Rows from block 9 of the encoder of a small image autoencoder, named by matrix and row number. Rows with one number belong to one neuron. Each number is 500 + 50 x the weight over its row's rms, rounded and kept within 0 to 999. All counts start at 0. Numbers have three digits each.
After each neuron's rows are labels from the 100 images, of 14976, where the neuron reaches its highest value: "strongest on" is what is common among them; "colour at peak" is the nearest of a few named colours to the mean colour under the peak. Only what is clearly more common there than usual is listed. The data: numbers of one to four digits printed on busy colour backdrops.
# fc1: MLP up (encoder.blocks.9.mlp.fc1.weight, 1280x320), inputs 54-107
# fc2: MLP down (encoder.blocks.9.mlp.fc2.weight, 320x1280, transposed), outputs 54-107

fc1.750:499526463518413581491511427520528517520477503523445557506479437518521519442510591516505595439513578453540517546454563539461514535500411488491477497499480472540416
fc2.750:557505532530589528501427544528515445405447513583469534502481516526455451481482395467461456503416490539487499458586496526590431459475462506513410439507465450544442
strongest on: blue ink
colour at peak: pink

fc1.324:377614427535582448469449527589429451567499533510474486535534505485455509491481534483518479553524512462521447447589498516512464373475501491438502472499461557468550
fc2.324:533490552522475565500550524418490482528436495557462575520468460481616550553560469378491523493456406605429519428503468538461573614573489499510453520539544533471515
strongest on: on a plate
colour at peak: black

fc1.467:555476374456610358547467496474549499525440588508431420404521483492563505474491521396558528423481520490519576534511572391463466491473508453605580572536518441569467
fc2.467:500462504349424503509574407458500466480510428479495466515517518509525534524501535493496493463411531579510473468513480446596526549543469440491531457478475539536521
strongest on: orange ink; yellow ink
colour at peak: brown

fc1.227:513560595537465493520469502500522439478400573519508517532527510492483444488489514436587482426346578533507565498514526461474416444438537503550629544537524529546489
fc2.227:467444494541483524418458464564381564459555493372506533470475400537513560483528473477492429558582495484516504558475488513487502527516471506492493511511381495430552
strongest on: on a plate; white ink
colour at peak: brown

fc1.415:538586492525564545583492500640500568545402432532420526550428516554473463456534371532497502521540500553436474537579525497542466506508525507416490624436513532554457
fc2.415:539513490462548427438451427429497423500472476527521606647565408426469486468510521496560414456405489449456484442457511486455445504470588479505437454532474467463509
strongest on: on a plate
colour at peak: grey

fc1.558:426480565544526435567559462473515440526523556477468519498559465543410446405561507460492598476516578510469447511418507377521446513517544526582448573570433549437521
fc2.558:499460514494464435500581431498474467530526534519467367464425526519524573574443467507469479597472547460561488498561530494533408451496469395439468597455455483589466
strongest on: white ink; length: three
colour at peak: grey

fc1.132:432450503478616433510497518532423440435536463493521515527501533452546504463488513465480505503489396570463536570477500487568488511426441472502558461533436456554508
fc2.132:460492510481446533452418563460571412501457454509523490466533494579517451603499542503532443596480486538524529559528489440580505485518538512511546441499479611597503
strongest on: on a plate
colour at peak: cyan

fc1.668:432466482385475517414399524510508526494507485574489472529531513422504441466505559503467399497464454501583552462480458521498458503402477555471495518499368572501467
fc2.668:496531478615455463611494554455446459632553480465555502540434439553537475497508474484506561575537513460518536571505462499401456474614455509485504512511535453553498
strongest on: white ink
colour at peak: brown

fc1.412:430541519497508585516488461560549473452539507474383463370532550452539443526527511450470560524579509547465471585536491479527559417458445478489492527362447653397542
fc2.412:504483457534541389555486512429506501541475529580511585515447471463501575531513512477492449518476470457540510447528456492476503513602558475540485560533540389558462
strongest on: pink ink
colour at peak: black

fc1.579:544556530443527486467528472466509458497544555504532480508481508428549427433598543450536511550566521509549503525555435518528517444572539416476563510616634411444493
fc2.579:497530502510582559495513471571477419523521528525473520523486517528520538572550492432491453467496551493563513536440519463463474491473495531522599447514517481517580
strongest on: on a plate; blue ink; yellow ink
colour at peak: grey

fc1.592:527519498468429404504539536495507520505501527549570510482444529467464503457447606479570563580532529442523504578413548548541431531518474421519443542526527466545455
fc2.592:467553607642529417538479523476532586520473542492570543563480468519479503567499495421492486497466485542488498439488420561493455516450418580489510388523542521469496
strongest on: white ink
colour at peak: grey

fc1.98:578475503474524454495463449474531491497439454476596518437493503439479432499502525511586565533485545449493542450488410480486483476457541456637484499536522434620416
fc2.98:384542438480556540409543479550460471520461528560434546549536523409447513496507548437410476460525509533554413517501563561480491538449450618538480526411495647500572
strongest on: on a plate
colour at peak: pink

fc1.507:549397503464467499385466427501419514426535477511510595501524428418457520462609396479524504562533494491569554504546545502429508559467581567516471501465546586438493
fc2.507:587527614406479546481568509534479528473452523521502467498414493429467487525478612578628507521511493505456607459421469553524498388507543524517552458605488516412551
strongest on: blue ink
colour at peak: grey

fc1.59:478481487415509409592506383448479501526500489527514532509483538492500541487449474499566392541433545508401575483502537376521446562508428565407503583541461495567535
fc2.59:551463498578518603482464457498478555477497397471544389515499527604441480579467543515509507511455480465501436437495456588517559421454446536530466478475487465462469
strongest on: on a plate
colour at peak: brown

fc1.646:550501446506399481509575477588466504459411498448453554532453473454449463456553457496508559522480452488559545467483636561399497526527610576520452514575585559470417
fc2.646:541505558487531471547538549486478412523450498422526453463561521478533483395493530600553464449466547528549500535594478516503520407496435482557479501469414533523437
strongest on: teal ink
colour at peak: grey

fc1.207:541478518511533483536483455507486476408452503496518484465447491420360448526550396488517532477494452495467515521474504459422499557402485500559457456557520583498506
fc2.207:405464478459580570547515527543567445535487515472508475434537455437524487388535525500563442543509533421531541540589520557433535394594527497442436561410530518543549
strongest on: white ink
colour at peak: brown

fc1.133:504490478562560525450575483481475446490597548482546500605568527545454491451487456468501559502496466498470481513454523482477387516528464521510520606554603511500446
fc2.133:460489480468528523594528518532549565517399418522480505407494429490504507555580490488573393489515471527576499553494456481457585486514494508474520474481434512408588
strongest on: blue ink; teal ink
colour at peak: grey

fc1.89:513533517501460462502514452475497456454527515587544503481502528437480493498581533459569504493493441512620499603597566485581540470521534449499456483561511596496482
fc2.89:513453534505495634506519528505454572413586490488491533481568399590514465546406543504496476452437499501501446458481504438535460499528454468518564457433522495502511
strongest on: on a plate; white ink
colour at peak: grey

fc1.74:561451527451430570551515487406485501490539566489436426526576525458483467485619461586444513435502521515533498488483526571490437498561488375529502462533487437488442
fc2.74:540458531512529487530496491663561532463473441495515489524527510576391478493487487516528523587442440540510447518580454439495557589497499555513435529500490535449407
strongest on: blue ink; first digit: 9
colour at peak: grey

fc1.617:552510450462480468524549521552438458456400484432624428539489400422488534450599550536517510570466472493551527456395520498403562555498538560512451485526458470500474
fc2.617:450527471465556496484518471532523410480465508515535485571451516460445491520486421586497544515481463487492476504557475618566488559507499349551556613513469524520458
strongest on: purple ink
colour at peak: grey

fc1.635:470555456532550523462456582514545476565357546411537550482532464444418524510495518534440539551475475569510522501528468459542469442457364453471569522543495553530368
fc2.635:566516490517474448563529498491504541520420491520564532471494520536502424526433507471553471504499424367458478479448558547414558419664539475525445462474544531548538
strongest on: on a plate
colour at peak: black

fc1.233:420548452496439497566550496545500508576451557544493539513442478462586597552487450519443510529591466478594476524536523422535470518512564510447485553454480502592492
fc2.233:569487529485582487440568522381528472524506513572606526610594529413434435578536555464536390458488461540474558439469560432482507498477508458574548474510428472424483
strongest on: on a plate
colour at peak: grey

fc1.86:552496466578482474497515588490519467514465504498468520456487578591496522397536472540439462535470451466455404435523496462474511485542550526460478571403563426537414
fc2.86:479499544431646584530501424565511495530536478432511515504491485488518528554536559439548523468542502366546502567465474474457559459391475515491407538576516454404547
strongest on: on a plate
colour at peak: grey

fc1.410:500393507475417473565513544514468551505530498537507520439511545443448580476572502408492446578521525498463505500473538457427456514557501462454559607519565547467609
fc2.410:572468487510534525487480485469498598497423532497507435550447518582567513603478459393467355459497537384533475522525484516540614481528619580496491434584494503499595
strongest on: on a plate
colour at peak: grey

fc1.331:523475492391571519469537503506503479518519550627453527531474516496556468498418558545472518450488461502505526530562567552464502417613618408459531543423509582466402
fc2.331:471451514488543428437454563577507419490545468544540560480418421467582536512569584418463484513505583479551525486443490498497512561491378572631553486563508516452521
strongest on: on a plate
colour at peak: brown; black